Weights of a small model that predicts nearness at each pixel.
Model: 3.3M parameters, 64-pixel images, arch unet, norm groupnorm, activation silu, widths [96, 192, 192, 192].
Training: muon at rate 0.017, 6600 steps, batches of 48.
Rows from block 3 of a small model that predicts nearness at each pixel, named by matrix and row number. Rows with one number belong to one channel. Each number is 128 + 24 x the weight over its row's rms, rounded and kept within 0 to 255. All counts start at 0. Numbers have three digits each.
After each channel's rows are labels from the 100 images, of 14976, where the channel reaches its highest value: "top examples" is what is common among them; "lies over" is the class under the peak. Only what is clearly more common there than usual is listed. The data: made-up ball-and-stick molecule models. In brackets: how many of the 100.
# convs1: 3x3 conv (model.enc.1.1.convs.1.weight, 96x96x3x3, each kernel summed), inputs 0-95
# convs2: expand pointwise conv (model.enc.1.1.convs.2.weight, 192x96x1x1, transposed), outputs 0-191

convs1.62:142098117138094136057135141103108066122161136117079102133171098096112140105145101097101086106110107123116168147126113083140098108132090130136108127101130130115156129113106102107117089170133145130126146112107147124129126134105115105108123094126067141167134135135132101117137136097114134097
convs2.62:130126127140144161153089183105075132153149099128171172105105122136128138117147116139149169117106128117135113115131128090132128117104055127117151121128134140124112147128134193089116097095121159126138098154173126116052098128130128117137154075124138128090100146116128129127127116149142126128122128115169137125127143087128093143110109122128101100128156128128115093140170128128098147115106132134106118125104134153163127104140124088120145115109127134106165112107128116118138072103128073061148140131129132163115095076170165149124096133131102104131128108099100120061121128156121146118
top examples: balls and sticks (66); balls: three (40); balls: four (37)
lies over: stick (85)

convs1.35:123174154163113140115127095114132108140181171121117136127153147159148103118117149139116187146147147171181167121100122159140130151083121089138099128139141093133122138140120092130161089152084103140113134113139123122118128137106100124151172154112114172101153145149134152114107141141143107164
convs2.35:141118131107123082110117170122093130118167119127111122127116111125128170092115126101098119141126128119089129127080086117152128144147104128175101120128130159129132174128135106076124144144139160127125117128156114090104082114071129090116079120123090128122110160159128139118129184131180119122126128107116161060129168133128111111110106192129176127128104128128143151099132129128116127151134142138124143149127142088139128117136070115125101096157128105194161103134128167113091154141128147149096157139127136111110113107154126140102105131129144100119128135089109141160175128090180128109
top examples: balls and sticks (66); balls: three (40)
lies over: stick (35)

convs1.66:174093138115114136095134145114109079141163134158144099119136085123135108115122130134139136098134129126153159109121107126160182076133105108108133117088121098109094115095132128160108105165095127143196139154169140103149103144087123116122129123087112141100091109144128099108150115101119133153
convs2.66:103134163111103146105133136152113167123130129127116139152115122165128101138087098158144083108129127111102118110125114115196128116138077128132161170128126171101112112128158176122105154095118135128105099087154132116135158101174128173090115154096095125077092124126128098143127065105134116161136128123132158154129083140129091106122129146128135132128114128128114133189121130127189109121114119124143093103143126145179128157137130138167087162111129126121136144104128079103144151099128123163115133151128128128113170188100134122110144130086087101079128122109109122134132128114164125122
top examples: small balls on sticks (70); balls: three (53)
lies over: stick (70)

convs1.63:099105137080144109139143156143125133113110124122160117118084149186129109093089137114080157131108099120123159116102104111091140170119138171153144138139133111098137113108124101180095130110144126102121118107153073117139149110188111144134139158119146100104087124157136123152107092133129123137
convs2.63:084122136152117085120113096110131135118133185128104128128149110127128145138094115124177149123133127184130136123194122154123128160101113125089088171128095126137122138128066130129134105155165097126072167065098124156140091132139127143108181128133138130163135121107128115148126153091105077085095128129079112114129141102129105111150103111130145116129084128128112130162165129128147129117086136146137123052138129124126127143148099132162115130140127076113135099128128137130134182130128104147123125117132126104131148138116113109118127081123155112144128135141110139201093128133122098155
top examples: balls: three (76)
lies over: green ball (30); yellow ball (29)

convs1.68:131122136156103118085127092107112129123170102137053101147121130105143150134160105131083118123126127096148160117086107139083132130071127155132127154106127115119109118090151151152145110156097152130144104116152074138108125147111123146133136100102154103107153124081129096118092111095138120100
convs2.68:187125116111166142104128132111148126131111094129175183082102127131128101104155122111121150117135127065114138134124120131151128132139147130164154127128083131127130121127135153132109154151098109132152127183132161076116152121118128153152110093119134128139136134140128192133128149133140137135138129147082119126128176111127096095096134140127138116128157128128170111142089132128144172124125133140140125131147147075065128101134105095074127111119128170116139127119128107107126092117128117092135128120128124126143071056113161122119120112117115180124128142133076089105148129195137150076
top examples: balls: eleven (28)
lies over: white ball (27); grey ball (25)

convs1.20:117126168142193136148104098138151136152150122156118122088169144137143164153153140146108134139119166130133126135137135128150162103080134155105108125097112095140105118145118117074230103138115116132143099119119150126159154150138161153116140116117105146110105128124112139115152115089142125136
convs2.20:119127129125104110100158146099178122133107104128120110119115117132128098180103116151110123143111129113123146136137095142151128127151068128118148123128175105094135138128143100119126142167128101130088161132110153062091088122129127100117173116124141129107115123163128185105127082146129129165121127114122121136128086102128096128110200108129107079128155128128128139143100126127118135124132138126131135125068122117128128115111129119127057156128128092108096143127128099119099122140128154155146121121127135147134106090220129108159122114118128094193128110115073129080139128102098152108
top examples: space-filling (94); balls: three (41)
lies over: yellow ball (41); purple ball (38)

convs1.5:127118157093171134119125085133130123145053120103134142113154149138142121118111141141104136129125130098139092106121108117124132099069171141101113121127178110109115128137108106148083193105132147141133128134146118117153170112149128168116112091125122123102061120123139143114157125079126109115
convs2.5:113115122113157081075110143120127131128142120129156116166141116160128137130130162144107163154140128142139144138108097107122128127103182128157086164128138139117125117128102099142097124151150110132098159158144119150155125126157129076177144171150125127164142147116128097144127139122111069130130127105113088099127142165129124136179148099124094116128080128128072125098139126128124080153102136136185122125099099076135127159118097163127135112092128085106129115123128147113176122123129159141151127133127140116151148112158118092115152129126173162107128126122123143221138128114174098156
top examples: dark backdrop (86); balls: three (57)
lies over: yellow ball (32)

convs1.72:134109132163086156129114137125117126154110104153098184136098182163124097092111140113056158160124131131084079114125124125147173141128152141155106130129124110142162123142135148142168097115144140108128158152123102147122136119152127139127123192144120125143171138111134126135131103180143136139
convs2.72:110119143066119101139146085096122123093136102128100179123130164164128090116105201096109123111130128125185143105124095128089128146077128128146167083128123128113119105128159147113140171147147137127125113097125142130101135134148129126151136148125146128120113130143128149131128082139137136125159128171126127149128122145128142114130136183128129096128111128128167153084113126128155148089127138114102131120129113180122128142106109135129144181133129057138143142143128141115141099090128133206139136135126131123118167171090176136104110150120099122073128094141156136129119128096123111065
top examples: small balls on sticks (83); balls: three (47)
lies over: stick (76)

convs1.17:154130159144110123148138153113127125145089140107154102133106108149146113107138169121074085107143145148146090130095140132167106169182113108147152123174171144115132111130129119095166137198117120139105120147121145100136117107131147116099138087155108122141131111134109143093135145170124125179
convs2.17:104136175121186095148128120111161111074135120129137087123144123133128133138137110100128132154149128101100137150078139088136128156116149129131129088129141132119139142128116123115160091160123167124083123111136145114200093132111128121119092131130183128134131079132128060141128103142147146130122127145161142139128150137128141148121121080129147135128100128128117121071118129128153132085155129102099140133106106122130127132057131124107132125159128124147115140106128096130117134099128125169096131147128163142145129137097100096144102096093076071067128156141120133115095128056125097099
top examples: small balls on sticks (74); balls: three (63)
lies over: stick (71)

convs1.21:085087162079108122135144124135128114147177091160148148129059125160138076130107141131178092143171105131092091088167109136105169117142148108127146129154134098118132166147132128093122134139118112115160145114159106110172109144141127127130135149116138128123134128130133161136148150099126133107
convs2.21:130153124154121087111158103155142104124101091128105126142149160120128104140106073111151113122138129093165135139144191130108128113151128129123106118128109109219111141128136086131132070116148132139193133135119129115120084137100128111137136127138122127119085121129128149115128058133159073125158128136129131125128128115127090145130119135128125125129134128128111123113112127128138114089137131137092135134117133151083125136176158096117109113111128184178138157116128102123085114182127141123099120124128133096141095215138108170128130144150094099147128158110159120115134128116129129193
top examples: balls: three (46); balls: four (31)
lies over: stick (52)

convs1.75:122155103084123132119137125156168088154140163048106138126127126139144104091130142113127214132113145131137129125133114124140110091121130139111136099155171140108140164102139134190130114093117148143060161134097122136129102087111119140128142138137120116144137127119141121111153154109135138113
convs2.75:093119078136135138109148097119121112130157184128087199139110180125128155144116081099102132118129128133148126081100115172121128153076115128103146121128148135141201094128160166123143137134119088136113112112130161157158127130132128119125132134124146127124146085156128074126129093075155141135135126160141091131128148148127106129144105109126134113128104128128152124060139125128109143077136123119089111103107119149071128153117091120159105181119128087141078157112128144130167150085128148156112121139129147128121155151102135122121114126106118111187128134120150123147095127157140132133
top examples: small balls on sticks (68); balls: three (33)
lies over: stick (43)

convs1.29:146137119104110130124141116099102135105121167134159164130121116144109108116094139119074098087130074130108108123099140140126144179130159116098122132205113166130170129112163138136134152104101195127101126136122116099102191132140091120133121141120128113134140127121105125111092126149134140099
convs2.29:114120069134110199168080139150121133088132128128140138119165135131128183085132096075113156175152130127139096146102176116166128129146134129086167130128123117106102114129107110077145147124107145135124133126111151154192139155130129126074149163120094129114130091134128120093128118119114114102130128121102135147127131126127180103125102092129164107128086127128136098154148125128115116136127127133137123129142090173153127136178121115127101113179129096117126147110128146165113143172128102138143112156126155114098123100122118125144096117105186122100128109135172158157107128151083154154
top examples: space-filling (82); balls: three (69)
lies over: yellow ball (28)

convs1.1:150128121127115150108118135144108113100158139128104171101133120116110126116080104107138093121170114096084163115133113097141143105096147164112107140161095174138203122123119059095113082133159162110159148126116122142121146145106114120125127147118107116128148105155140099092122115153132130104
convs2.1:116104126079096107120138113131143147087142174129128110145118150092127166178096137108119140144130128110159125115182169101137129116108131130132150134127141098136152138128130182137136108133101097132141107153089146092106123140114128131092160129105093128165121161137128075125127105125138146114119128121164119121128145123129143123183163124128125089128106129128143143196149128127146127120165125134131129128107117106126128143132120100092094112143128141078143100151128065141116144147128175122124168118129155234110159077087092109107124121125119103162128121138115134108124127155175115179
top examples: balls: three (39)
lies over: stick (59)

convs1.60:185122140115095121089140122103117148147184152111073170112163143126127106123201145087089123115158110142124151120086124112144132119126082081150124136136132162111149118139120137120148146154116127155123136124123177108150126096116131112113140084127107139144155116167128132130158158120111121157
convs2.60:154093134148175167123171134111114123160097118128159078128128112121128155177116099120103128110130128083120119166148165146108128124142117127172070096128106126136063117128115116128101088135117139131144098088122074138102124112123128130114186068132163127111122152131128191160128207146123116105114127114159135152128070119126123131119157102127107142129142128129107136105128126128116079174126133170111126083112114134119127121188126099140148145105129082115144124136128122125181084132128104087120114160131124135136117105167122136134093133131116123108128126126101125120145129139127099096
top examples: small balls on sticks (71)
lies over: white ball (35)

convs1.31:133111130017139162155132138116157172143161129113135120110126111156136098146159120128174106138135133140128146130181129147126168133147136102125133135124125104117126113176137114145202113113126162143134136131121184126172134103142119116146123121144139140138145125105132148140122142138119111080
convs2.31:118130127118124181086098110134108102115130132128119060152127168132128160132147112099141109082121128150142131146121106129084128137178115128112130100128161131145157119128123124139142118141137127125073146112076115103093125123153128116133146092139136129119117176140128076146128150101084106124142128126148145162129102150130101045142141100131113135128145128128099140095119127128133074074082125132087115165122123143091125143120116126101135209129128164160127124143128159098156151170128144114141111147130156131169131130149133120130161119162113145091128124140148134138154128082133092194
top examples: purple ball (72); space-filling (67)
lies over: purple ball (64)

convs1.4:149124147126150151111120076113117091135144087115103156126129151098146145121151101112151126120086109106108112101151124138149135126124170143156109134161057131115172154164105129114128146117112164144099133125122180118130138117136144080110117118127149105096127140135113111114220140116126113110
convs2.4:099159085153091117154132214180111120139108111128147119110121133120128097040177175088152175121139129091163116145112122089102128112112153130141095124127136143129183150128125127070108154119141135128133117105150153158119135120143128161109158116154115127121151135103128109125128135122149159154152128144135130096127096140129162145105106118127146162128114128128144122095105128129128124127107130128135104123153147115143130128124162132114187101148128114157118138123128122124138116087128115088184161098126139137128130207174100051134170155146124132142128141131126110140128128124137105115
top examples: space-filling (100)
lies over: grey ball (34)

convs1.42:121154117140090128126116079109124124130159109105115113137114147140116157134121128157133159154131154113139084160151130107141113136088116111133081152120083155140131123120107130087141130145177111104144147088162158164116125134195151106133135151119193121122055112124145120149155140140108121136
convs2.42:120154089107119088179120106168147135110150115129138095148140123113128128091106161163163061122130128147096145132112119097145128110170145128133248114129122106181127140128123112151119112140141115134118124108123146134106095125092128125104111123111120129148096114118128130147127142116130121136137128102141108103129112123128145092121134209127151134128143128128145133127087130128163182173148131139091120131110123105162128208102180131128108184166129121096131131112128160177113159115128118149120116120130110143115120134100125110137159160116132178099128139137091133125151129115138133140
top examples: space-filling (84); balls: three (52)
lies over: white ball (39)

convs1.34:156131118114057143117109171077110106135209149127138123113116155160143092103092111128163103122150152135098139148134129127139163149148126124138127162162142111116110127144125081119147134182115130160161181160113151114156146118122134141130134149143096134140182128153126124118135122129120128117
convs2.34:118164110153124142161093128170099108208114156129125155130112221115128119186113110103148124091111127117106111109123149143145128124131115129122207107127131110117093131128134115144117119090146124126149114115118137107058130155159128111177122093157103128144143121129128136121129151108112087080126128116137109124128137123129109124139098136128119099127087128128130096155115129128138121119120122143105109120104133125124130122143096122142096211136127158138116146129128111087137080164128111138091141137126114089127129107104136110126095122147098113112128141114182128050138127118182117111
top examples: balls: three (51)
lies over: grey ball (33)

convs1.11:150118150131164126122117158124153115143099121130222130118124130142124159134128127122222121138131134147150160141158106140137174104136159094117147126123136095118155157099129109115100129168123106140104113114143097107123123146099120158125144148137124107102146129204127108128142138102117129130
convs2.11:113155083150108123067127110142146141094132089129133102162126090109128132142109090111163085121123128118120118108132085116117128113155145128114073115128147102129095079128230092143114177129126114127133126089101116094136081117162127124128151117145141128091125201148128102118128086139109068111166129132158109138127151118128122118116145106128111121128086128128163127135090126128132135148149137122134149129079129074137128107161095137153160144143128105115108108081128111131127127068128125091132102089128102113127135130131117117145110093102147124113128117143143111096105128089112104121
top examples: space-filling (98); balls: three (92)
lies over: white ball (46)

convs1.92:126105138138164145161117156155137125106187086137154116110095144099126095099152119130124094143127136125107092127137190135115136122123121097183142120132100123094140138124139133105053154168158144153140111144156111120137167151122165128130129137157121099124190127145140105109133119091141118116
convs2.92:116080147147128149150132096128123107087105115128100110127118152122128101112112147126138145103114129164094111117086161127076127140117107127111152103128143139076151116128151102114112129128144142124210104135107137136118097102131128124124120068144137128146111077126128154117128123113112088122103127133103202134129123139127127062148080105129118116128080128128092135107114129128144139099136125125120120149142115113095127125089141123121119117125128195098109147133128195150161119175128126148113092133124130118137154078110126106160122126117116132053128140134172113072168128150111092115
top examples: balls: three (67); balls and sticks (62)
lies over: white ball (48); grey ball (28)

convs1.74:128097151094139152116142146127139116131144138074151142154147128125141129081114123101175118130132155123172111179132111100154167115110172165078094118148108096126113156112118119140153101145084128131149143118111148119103174124096131156117140110140124126120191124138121133088183145121112117105
convs2.74:124140146126171132186103130112127115162142200128084144135118101144128113145122102080173169143109128140115142145125169115119128120158060130095090090128105166153150109128189107146143138134119102130175119103110098079118158146122128117100124089126131130132116140133128140152127129142115109102132128120131114136127125136126078194063145122128121113129126128128132122095115126128103107153134134137130146147126117167118128088154113132149050099099128127115143136153128090129141111119129113106122114107125141125130111127176131185116137126111109169147128112138215125094119128136112109109
top examples: space-filling (100); balls: three (87)
lies over: grey ball (45)

convs1.69:146122124114055126132115124053097122119122112143184136087115155134133122140099117129196166103101114127133132110125086134144123159112133121112112134146095152121095160119128092118110147094107128129085132104130134128128130117161157103124120126143126121131104102197123123131164165141132110147
convs2.69:165116111147141119075166111134121130121137165128101157112101169128128158114131163108174107141127128125131112138109114130096128112122118129150054108128127098140141105128146120132154131129119104127186085120118138115163134123139127114182128119102146128095139143140128141122128118124124102120156128099151104121128105134129146143147130127127147148128122128128104147101166127128130133093093124092139122145172127167119128098180096127109199120131128192166094126126128128152166094107129156080144117118125124121126096091078128193105123135108097156133128144120178119103126129125184175055
top examples: space-filling (100); balls: three (92)
lies over: grey ball (49)

convs1.56:153104130092131111123167113116107145145134119111192130117094119145143142107122119108216138130138138130155149130102137134137146114133154117091127129131097124093142176112121117089063175159109108123173136133148101106109161105164133113118119150134170100124135116136119164128125173122120119119
convs2.56:141120164159140150102146101103146120169133132127156136141102130105128095152138123164151107122131128153174123120110081105116128144160096127157151209128116129138149098128148118210126148092140119119153095122108151121186120162103128139084094143135112128132139176105128132134129155126141089102173128136181143137128122120129115155094126132129157194128159128128129129161133127128114142128137126108086126157151164123121129156163145154110064128123129083083133118112128130166109101109128089121135111139131104115143119156089129157140133112094150171133128102119099145128113128132071141170
top examples: balls: three (82); space-filling (76)
lies over: white ball (70)

convs1.84:143130130076101118100144156151122104134136130135145148114090139146143080133107158147103141120153073118099149136136156130106119149053160181124103124143126104147106154155129118126156158124100084108129140097159106114093175131113092091124141170141125142152130116129145130103094143105123130150
convs2.84:129109095119151097142099094105077133067131147129146085149119146146128108190173104157149108087110128146118152110109139133145129137133104130126118109129177119136098126128153167144167169104153101119096103150138129108154107131087128180102134104123133129122104162126128086111128117148103110142132129127099122109127122133128157137144110107127155083128086127128074139165128129128139152155148117136099127139133120081100128121110147132156153140152129107094089148161128172082141175119128083171074141139129138150117119111161122149137128134111076152146128112132128120169152128127164166187
top examples: small balls on sticks (82); balls: three (42); balls: four (27)
lies over: stick (84)

convs1.39:117093149145111124114145139113128127133140133161112160146156140108149102119199158106068166143105132111127169095112140112126129114127118143136089134111108116152140120102162091138085107122102156170121167142133089143146166160119103105118120137139136152148204123152135108140123141088129137136
convs2.39:128136118120133079115120140108113130070136112128085120142145129126128104126145176112129092160101128136133128125154117114055128108130167130126136147128134078120132129128111169097134127112123081136091124089117116185141175122122127123132117148097097126114135134092128109134128144138105154118172128103144086114127125131127176092125158121130166123128139128128095130187151130128107091096162132108129128171143121134113128153094112146095109095153128105129084152134128102159135126147128149084072142112129146163142121081147121094132110118143153208165128176130121134111122128202116114136
top examples: balls: three (41)
lies over: stick (66)

convs1.88:136120134071127137126117087148138120117197126101132132131099113182121090102119120121193115130126117129146115129157145126146174113088122161169135136150087126109126110122121116097079122144157147150176124136107115123120139103123115107112129132133102105100170125190149128144133127077124125126
convs2.88:165115124170095146119178133171110136128099136128074122136145130125128119153140069167179090143156129130115130131146090117092127123153089128116145159128135142156083160128145104130140098160150106127194122108126111100137169109123128131081156114146150127156130183133128170129128122126130117115104128129137165170128101117128095163138113134129126151129153129128137131110120125128110156141132128083148134119144125142124127099180179124138178099154128103164140131119128125127158113182127167133104120134126132156125122141122135153149131108151112113109128119163026143129150128143082131174
top examples: space-filling (100); balls: three (89)
lies over: green ball (27); grey ball (25)

convs1.49:145115142078111126153128139123147122155102105155088178143130126148159108123135141110133109101127128152075129068138146134112124145096200121097100122123115115153129108131118133122162123146118169099069138143122098149120125132154095113134109121109150154139089120140113147128172126173128128074
convs2.49:121140111127122131186158092117184082116152097126072119121135140142128122099146155080135137095112127110111127133128171149151128126135151128118107143128123097188139086128090100092127118122126162124131147149099131152151155107132129153129190100110110128145123120155128175171128158165110100106112128188096114112127137103126132197155176140133131105128106127128125137118114125128146126084147141155101130134131130141103128090169105149102100136096127116146116125144128114135105136156128100123093153134130123161113138159149101235119145133145119117118128128095170124127129127105118095117
top examples: space-filling (100); balls: three (33); balls: four (26)
lies over: yellow ball (29)

convs1.14:090101134136115135132141133145116161169158150146130139099092137137141133144141121122105146136094133105115067122128133139095108108092102090068102134104160142128120120086133142157150115075120155126096163124138116148158081135124112175121125117125169059110135139156139094110127146115113128106
convs2.14:092109155112132177096163128129091119175103134128113191128108094180128122115078136133088148152139129121160110090126083094111128111201135129124122139128135056145150122129171118106120145106128098142061136125116146141136173093162128120108104149097134127116138112161128089120128078150134130122114127137099170158129163121127112126134113127131162159128137128128150129097167128127157164073114131150147138153148130132115125212108133133113084180120127113163127108103128129121119109093127116126108130123125139120104094108109120111141131148131078111108128145113105145132110129119110124136
top examples: small balls on sticks (80); balls: three (36)
lies over: stick (67)

convs1.59:178127140169093102110112134099110118114097171128159182120130131135147125104119185092080147118135141111135069105135146129147115169131134109155114108117127129113185120134126148137103127125177179156109110118133127116164128084106109104112129139148131122170101135150130131133133131110095140163
convs2.59:143127096100115185110137081130098110100113126127111139090142133113128114126142129078109144122122127167065150143078106116107129123107169129129131067128125082158108115128139104157141135116124116126083137090154164155160144123111128102106108130168115128093097163156128095114128120117133111183140128144160092095127146124127166094110142078130145175128143128128078127092144125128139154114148132129142147131113104153104129147111129170150147124126129165124128118133128202139164124154127153157091158153128133188103116165119073087143126133141116120121128172149103145124110128136134127155
top examples: small balls on sticks (87); balls: three (75)
lies over: stick (28)

convs1.61:143124137116130101147130156118102108155153149145096150131135128103114093126098141137085141132150137125087100137181190118141086134135131134155115142107085105128118127195132134092182122171131133134175106128111180121144136156148085128145126077111121118132108106109106150125152130150114112112
convs2.61:109084145131130113172132089138176129185135154128167118131157157151129148148102145114155112141129129129106103120146176139150128123148113128136094144129124139106163151129081123095169127136148116142160098132059149133164134121139126125143130089097110127110139137138128177124127156097104105066153128086081119105131153140127131179127110114129120078128092128128096144140117132129121125126132122073077151169141131186086128119116112112126189116136128088110116127107128102136126155174128149140103171105125168128148131125123138108151117159115132139161128161144153141144141127133084124179
top examples: small balls on sticks (88); balls: three (26)
lies over: purple ball (25)